Rows from block 5 of a small sound classifier, named by matrix and row number. Rows with one number belong to one channel. Each number is 128 + 24 x the weight over its row's rms, rounded and kept within 0 to 255. All counts start at 0. After the name is the row's rms in percent of the matrix's.
After each channel's rows are labels from the 100 clips, of 14848, where the channel reaches its highest value: "top examples" is what is common among them. Only what is clearly more common there than usual is listed. The data: synthetic speech, music and everyday sounds put through simulated rooms and audio effects. In brackets: how many of the 100, against the usual share in percent.
# convs0: first width-5 conv (model.blocks.5.convs.0.weight, 160x160x5, each kernel summed), inputs 0-159
# convs1: second width-5 conv (model.blocks.5.convs.1.weight, 160x160x5, transposed, each kernel summed), outputs 0-159

convs0.41 088 [102 103 123 146 112 111 110 123  94 157 150 101 154 130 131 113  99  95 102 121 111 129 111  95 148 128  86 126 134  90 167 136 140 186 120 152 164 149 116 142  92 121 129 168 133 129 120 135 141 127 144 132 117 127 107 106 102 121 159 170 119 119  98 147 154 184 133 120  85 181  94 155 148 139 118 143 109 121 116 163 134 149 158 139 103 160 137 142 124  57 110 134 159 165 173 141 140 145  84 114  95 129 127 147 132 127  91 157 146 108 131 109 122 113 125 130 156 144 145 139 131 115 126 110 131 135  83 139  95 149 109  93 102 126 151  99 162  93  99 122 138  79 128 110 115 126 152  77 115 116 102 107 117 154 174 153  85 116 144 108]
convs1.41 106 [121 177 134 117 143 148 126 140 149 154 133 157 132 149 139 103 144  87  91 112 154 137 125 147 129 104 112 143 110  89 111  93 138 144 106 164  92 154 105 111  84  89 113 111 110 164 135 139 164 119 138 123 145 148 176 142 108 134 124 170 141 111  99 153 123 134  94  87  71 145 136 123 135 139 118  91 124 120 111 117 155 120 171 160 149 138 136 146 180 148 125 148 132  72 142 137 108 154 145  97 107 137 145  90 144 161 125 115 129 103 138  99 147 123 135 100 111 152 148 102  64  90 106 144 152 110 115  82  86  86 114 145 131 133 115 113  84 132 120 124  79 105 127 115 130 135  80 145 121 111 119 130 111 135 111 113 104  81 145 128]
top examples: far (84 vs 40.5); everyday sound (55 vs 24.8)

convs0.155 106 [ 89 146 122 104  91 170 101 147 122 158 119 138 135 167 131 130 125 154 146 163 163 115 123 105 136 160 120 105 124 140 145  79 119 153 130 161  87 103 113 183 120 117 146 115 128 148 175 118 114 151  99 116 157 157  77 145 122 132 106 158 103 147 127 117 122 167 136 131  94  98 158 131 152 172 182 134 140  95  95 165 115 109  91 111 155  87 124 157 130 142 124 132 121 114 131 100 119 146  82 134 107 126 123 125 132 101 166 149 104 145  93 102 157 130 106 139 182 113 124 118 100 162 108 115 129 140  85 139 119 101 115 126 106 144 108 114 113 117  96 153 139 213 108 147 140 114 126 127 122 163 104 131 134 122 122  87 139 129 131 120]
convs1.155 105 [148 153 121 157 150  84 142 166 147 125 159 177 157 108 139 147 157 110  72 120  97  98 141 135 152 121 149 152 154 140 150 130 152 154 112 123 128 139 152 139 127 110 130 109 110  78  98 133 143  84 106 105 114 119 111  85 117 119 115 125 126 139 147 149 173 122 166 125 119 149 108  92 164 113 144 116 183  98 159 125 154 139 154 186  86 129 130 104 157 124 110 119 151  97 145  69 129 170 124 157 140 105 112 140 131 117 157 113 148 144 102 174 141 141 110  94 138 130 120 107 147 136 119  96 155 131  83 126 142  90 100 118 125 117 128 166 128 165  93 155 149  74 115 126 137 110 150 143 118 152 101 155 134 125 114 107 117 134  88 128]
top examples: short reverberation (73 vs 39.4); reverberation time: 0.15 to 0.3 s (64 vs 19.7); band (53 vs 24.7); reversed (32 vs 13.2)

convs0.20 094 [200 151 103 126 129 132 115  85 113 158 103 113 165 146 161 110  88 109 113 115 110 129 142 148  95 162  97  95  83 129  97 137 113 134 127 131 129 100  69 119 117 169 148 100 143 102 106 128  85 147 111 116 124 143 123 116  89 140 157 121 102 148 139 115 132 131 124 160 170 132  90 130 153 140 131 144 124 130 142 119 173 163 100 145 148 134  92 111 169 107 114 152 127 155 159 146 136 126 142 126  97 114 103 112 120 123 135 124 120 175 123 147 160 130 137 116 139 144 149 114 113 146 163 131  60  85 156  76 145 119 143 105 158 138 151 114 155  90 127 143 124 114 143 148 146 122 119 125 135  90 168 139  98 186 129 124  93 143 138 151]
convs1.20 100 [156 108 140 144 132 137 124 154 138 117 101  63 124 145 146 121 120  75 163  87 135 168 107 116 134  99 107 162 110 162 107 153 126 148 181 105 113 138 175 181 135 170  93 149 139 109 181 134  95 123 135 105 135 172 111 137 113  76  97 160 122 126 117 157 127 162 126  80 110 124 130 103  94 144 162 135  98 170 115  83 116 149 114 102  95  99 163 120 116 127 128 120 143 110 100 139 131  92 113 102 105 127 119 136 135 162 120 114  88 130 105 124  90 138 116 138  86 190  97 110 146 112 121 140 145 128 132 145 133 106 162 127 138 111 127 133 139 126 116 141 133 147 139  96 112 148 125 143 140 133 132 145 142 118 140 101  93 126 165  99]
top examples: far (92 vs 40.5); long reverberation (75 vs 40.2); reverberation time: 1.2 to 2.4 s (48 vs 19.7)

convs0.7 091 [ 89 117 100 111 142  98 125 129 114 108  79 135 121 156  89 171 145 102 116 113 120 159 141 142 140 137 122 118 126 159 141 139 159 142 135 164 136  91 102 112 112 147 119 125 119 194 130 111 186 136 122 111 109 127 126 105  94 164 142 119 144 137 111 122 157  88 134 115 129 137 142 121  92 125 120 138 118 187 137 138 139 143 150 134 140 114 158 113 125 135 162 112 132 188 126 173 135 141  94 152 123 142 102 105 155 113 127 101 169 111 125 180 127 141 130 142 103 108 175 117 123 132 146 141 111  96 120  94 139 119 125 110  66 147 135  99 154 111 143 102 111 131 152 106 183  95 111 167 146  94 123 140 131 148 192 148 117  96 169 138]
convs1.7 090 [142 129 113 137 144 108 138 180 147 113 164 147 136 139 164 143 129  96 101 102 116 147 112 119 116 118 111  99 129 120  94  84 144 141 152  96  90 144 114 110  66 112 133 155 129 170 166 153 133  63 129 138 162 154 113 128 140 118 159 151 162 140 134 143 136 167 122 168 135 150 114 156 126  82 157 133 129 118 155 154 145 154  86 130 122 144  83 145 113 124 111 114  82 157 114 127 121 139  81 108  77 125 137 133 109  93 113 162 110 140 121 131  68 123 104 134 115 125 120 130 118 158 101 143  97 119 103  97 142 107 118 132 120 109 166 147 145 125  79 140 131 132 147 184 125 145 168 141 167 169 137  99 130 119 109 140 139 123 128  99]
top examples: far (75 vs 40.5)

convs0.28 121 [120  78 121 152 132 183 149 128 142 125 123 116 171 175 158 110 118 141 118 184 128 105 148 120 122 123 114  87 102 155 106  89 141  86 140 136 102 100 125 141 155 132 131 149 141 118 105 132 169 141 131 124 140 156 101 132 117 123 115 127 112 157 118 131 105 147 138  93  89  93  98 134 178 135 182  82 119 138 126 100 128 147 142 108 125  94 106 130 166 144 156 156 122 177 157 143 109 150 122 148 147  71 127 121 136 110 126 126 139  89  93  93 123  87  90 169 120 141 130 118 117 138 122 159 140 141 100 119 104 170 135 152  84 161 141 123 103 168  98 143 132 144 135 125 126  82 138  83  96 109  90 132 116 135 134 121 147 141 116 150]
convs1.28 109 [105 118 157 105 179 108 106 155 124  96 139 121 128 163 131 135 132  96  78 114 128 143 122 164 122  67 118 154 159 104  99 117 118 116 137 129 157 141 143 127 108 122 141 108  87 124 151 131 145 168 139 167 118 118 128 147 132  90 108 139 124 136 132  78 121 120 118 111 140  99 144 103 111 147 171 161 115 164  84 140 148 137 115 148 127 145 150 181 112  96 162 130 123 149 131  90 119  75 113 145 102 173  99 141 129 116 147  94 149  74 115 122 141 115 134 118 121 119 140  97 137 185 138 150 126 113 125 143 162 132 129 127 144 140 142 153 142  90 135 155 151 134 191 120  72 128 115 124 117 136 135 133 148  89  86 135  87  86 112 112]
top examples: short reverberation (68 vs 39.4); reverberation time: 0.15 to 0.3 s (54 vs 19.7)

convs0.109 100 [163 120 119 108 160 101 113 129 153 122 113 130 138 139  87 112 142 127 144 108 143 191 144 115 130 176 179 117  65 120 151 132 151 108 119 127 150 103  95 134 140 163 135 133 130 121  93 106  94  96 101 128 150 140  66 106  86 137 122 137 182 182 130  96 125 136 141 123 128 152 158 152 158 134  89 138 124 139 106 154 145 167 115  89 132 124 140 143 113 119 127 111 106  89 123 137 125 122 114 167 148 119 142 146 162 106 129 140 109 114 105 126  75 127 150 180 105  91 139  90 113 135 143 123 110 108 103 148 141 103 123 143 130 124 111 125 122 146 113 158 180 151 118 130 122 130 153 159 143 143 126 184 150  93  99 154 136  81 116 128]
convs1.109 090 [128  46 172 123 140 108 146  80 152 111 134 115 126  99 136 153 104 137 132 132 141 130  86 130 105 124  99 116 124 138 149  89  88 129 146 100  84 142 126 121 157 100 126 118 140 126 185 167 145 135 117 131  88 113  92 106 170 142 112  98 162 116 108  85 106 147 149 107 174  72 118 139 100 148 155 129 114 170 134  96 157 146 138 131  99 138 139 149 140 133 177 126 166 115 118 122 110 145 102 118 125 111 140  98 137 140 123 161 133 130 121 133 100  98 102 158 124 120 113 108 122 126 164 114 124 152 113 131 106 119 151 177 159 165  80 177 107 131 155 123 134  93 135 151 132 102  93 140 106 112 160 127 148 131 141 112 125 118 164 123]
top examples: far (76 vs 40.5)

convs0.148 100 [ 91 128 119 121 186  53 125 108 131 122 116 148  82 123 117 122 103 103 107 106 161 151 115 130 112 131 182 135 149 108  95 149  85 184 132 115 110 143  91 151 140 151 154 124 137 124 131 159 130 127 161  93 133 142 162 132 144 150 165 158  74 168 155 133 110 116 142 147 139 141  96 151 132 144 130 136  96 126 135 149 133 155 118 122 123 143  80 104  72 102 113 135 110 140 140 124 165 114  90 125  95 120 156 146 162 141 135 114 131 146 168 113 147 129 136 136 116 112  84 127  95 131  97 129 111 156 100 129 101  95 142 133 113 139 120 135 156 146 169  78 155 148 150 108 120 100 131 137 143 133 107 168  89 141 120  89 108 105 116 115]
convs1.148 086 [122 144  93 148 128 137  91 129 122 132 165 109 129 135 151 152 119 159 144 136 150 129  80 132  97 145 158 127 128 133 148 102  91  80 101 114 144 156 120 136 149 150 157 149 116 144  88 135 158 155 153 149 196 101 156 136 171 146 117 127  86 128 122 106 159 133 145 101 119 114 128 113 164  86  98 167  78 126 127 142 143 133 138 135 147 105 102 140 121 109  97 138  99 112 128 147  97  80 140 141 153 135 105 155 144 125  96 166 159 108 125 164 117  91 129 125 176 101 192 120 169 114  96 144 113  96 117  84 137 145 131 111  88 140 102 130 125 110 122 171 133 148 125  90 123  81 146 104 119 148 106 155 129 127 120 140 128 135 152 116]
top examples: short reverberation (64 vs 39.4); everyday sound (50 vs 24.8)

convs0.158 102 [ 64 129 110  93 125 144 130 143 115 151 102 107  97 140 125 125 178 126 132 118  86 161 103 165 134  50 153 148 133 187 164 102 127 132 111 146 128 141 138 143 152 134 136 115 170 131 202 105 127 152 100 122 140 126 134 119 134 140 104 163 129 154 130 126 122 138 121 151 137 145 125 126 152 127  91 138 198 118 122 100 116 107 105 109 130  97 123 121 165 110 115 122  96 111  67 136 130 139  76 136 140 143 115 103 191 107 146 134 140 150 107 113 157 156 139 153 109 119 123 139 116 120 120 101 116 153 129 122  78  92 138 159 162 128 146  92 134 136 108 131 154 133 108 147 138  97 123 159 106 124 155 127 123 148 139  92 126  97 134 118]
convs1.158 104 [117 135 126 125 142 142 117 167 144 135 140 122 128 156 127 139 130 199 117 100 129  86 140 120 117 129 111 161 135 129 120 156 148 144 141 126 154 169  89 114 105 146 130 117 102 133  88 165 145 120 115 144 152 163 142 100  96 127 110 136 104 116 125 128 111 145 130 161 141 106 121 165 197 134 149 123 111 122 166 106 108 106 154 119 141 139 114 142 101 141 140 120 138 148 113 137 187 106  67 136 129 136 123 146 153 130 133 123  96 157  55 121 146 155 117 140 127 100 103 141 131 141  94 110 130  78 145 104 166  79  96  96  97  95 120 132 114 114 112 217 127 122 117 138 118 131 143 141 115 138 119  93 138 157 156 114 112  91 104 105]
top examples: far (75 vs 40.5); short reverberation (70 vs 39.4); reverberation time: 0.15 to 0.3 s (53 vs 19.7)

convs0.150 091 [128 189 123 131 103 178 151 110 130 109 154 137 114 132 155  89 120 109 157  97 120 127  72 156 143 149 143 121 129 146 110 145 131  95 166 164 139 121 101 125 121 135 125 139 124 135 139 151 127 140 139 137 149 136 106 136 113 140 108  98  89 121  92 131  97 151 132  88 140 152 153 147 106 116 115 160  85 128 143 144 113 127 140 134 138 108 101 161 128 128 132 128 109 124 118 129 169  79 171 139 101  79 130 157 180 108 133 110 124  99  92  98 153 137 140 103 136 137 127 154  73 120 119 109 128 163 105 133  35  89 125 100 143 110 147 110 111 134 122 116 146 111  76 101 132 123 142 115 111 154 152 103 135 124 142 115 152  81 120 176]
convs1.150 122 [128 156 126 122 121 127 101 159 152 125 121 131 119 148 115 120 132 120 121 107 140  76 149  98 146 148 135 112 157 134 134 175 118 175 144 159 109 137  80 110 130 130  83 151  97 150  90 127 142 118 128  85 111 158 120 149  99 150 130 142 143 144 104 142 123 141 162 139 131 102  95 143 157 128 182 133 106 156  88 117 116  58 135 105 102 146 183 146 165 112 120 130 114 120 101 105 135 124 137 128 133 160 114  97 119 114 140 158  81 127 129 149 128 126 106 117 123 101 107 131 159 111  98 140 136 154  71  94  97 125 111  79 151  92 139 181 111 129 124 178 157  85 124 103 148 142 118 157 152 130 105  81 119 155 131 136 148 138 112 103]
top examples: far (98 vs 40.5); short reverberation (79 vs 39.4); number of effects: 0 (59 vs 25); reverberation time: 0.15 to 0.3 s (56 vs 19.7)

convs0.102 093 [ 91 131 142 114 126 133 131 128 122 142 135 101 141 162 141 101 161 146 177 157 110 184 102 118 107 135 112 147 148 118 161 156 169 108 129 137 110 123 149 106 116 133 116 158 149 124 113 176 122 119 156 133 158 108 149 122 128 138 144 116 138 111 107 110  61 170 118  70 137 149 115 120 117 106 102 118 113 136 150 136 110 155 144  55 131 123  77  93 125 102 123 123 156 101  86 149 120 142 143 140 120 139  91 104 126 122 100 115 104 144 130  79 132 125 145 117 146  76  90 114 122 130  93 126 126 142 172 123 108 160 162 133 125 130 118 127 104 123  60 180 109  85 109 140 115 154  96  92 119 127 146 142 102 110 135 145 127 131 136 100]
convs1.102 101 [162 102 128 112 134 126 122 170 117 114 134 142 142 131 101 123 166 135 155  55 128 146 139 114 121 118 128 103 162  96 160 146  93 150  94 136 135 155 126 120 126 121  82 145 105 131 141 115 108 105 140 112 159 150 108 123 125 140 133 171  90 115 137 127 118 141 143 125 169 106 143 147 153 171 161  92 140 118 153 108 138 100 177 116 102 100 110 176 170 161 107 124  79 137  89 114 137  91 109 126 131 116 130 132 174 139 131  98 103 129 129 135 134  92 132 140  90 107 127 147 132 101 135 134 116 132  93 132 140  72 124 135 151 162 103 129 142 173 132 193 106  65 151 111 130 132 109 121 123 104 145 100  82 140 122 126 169 144 109 117]
top examples: far (86 vs 40.5); short reverberation (68 vs 39.4); reverberation time: 0.15 to 0.3 s (44 vs 19.7)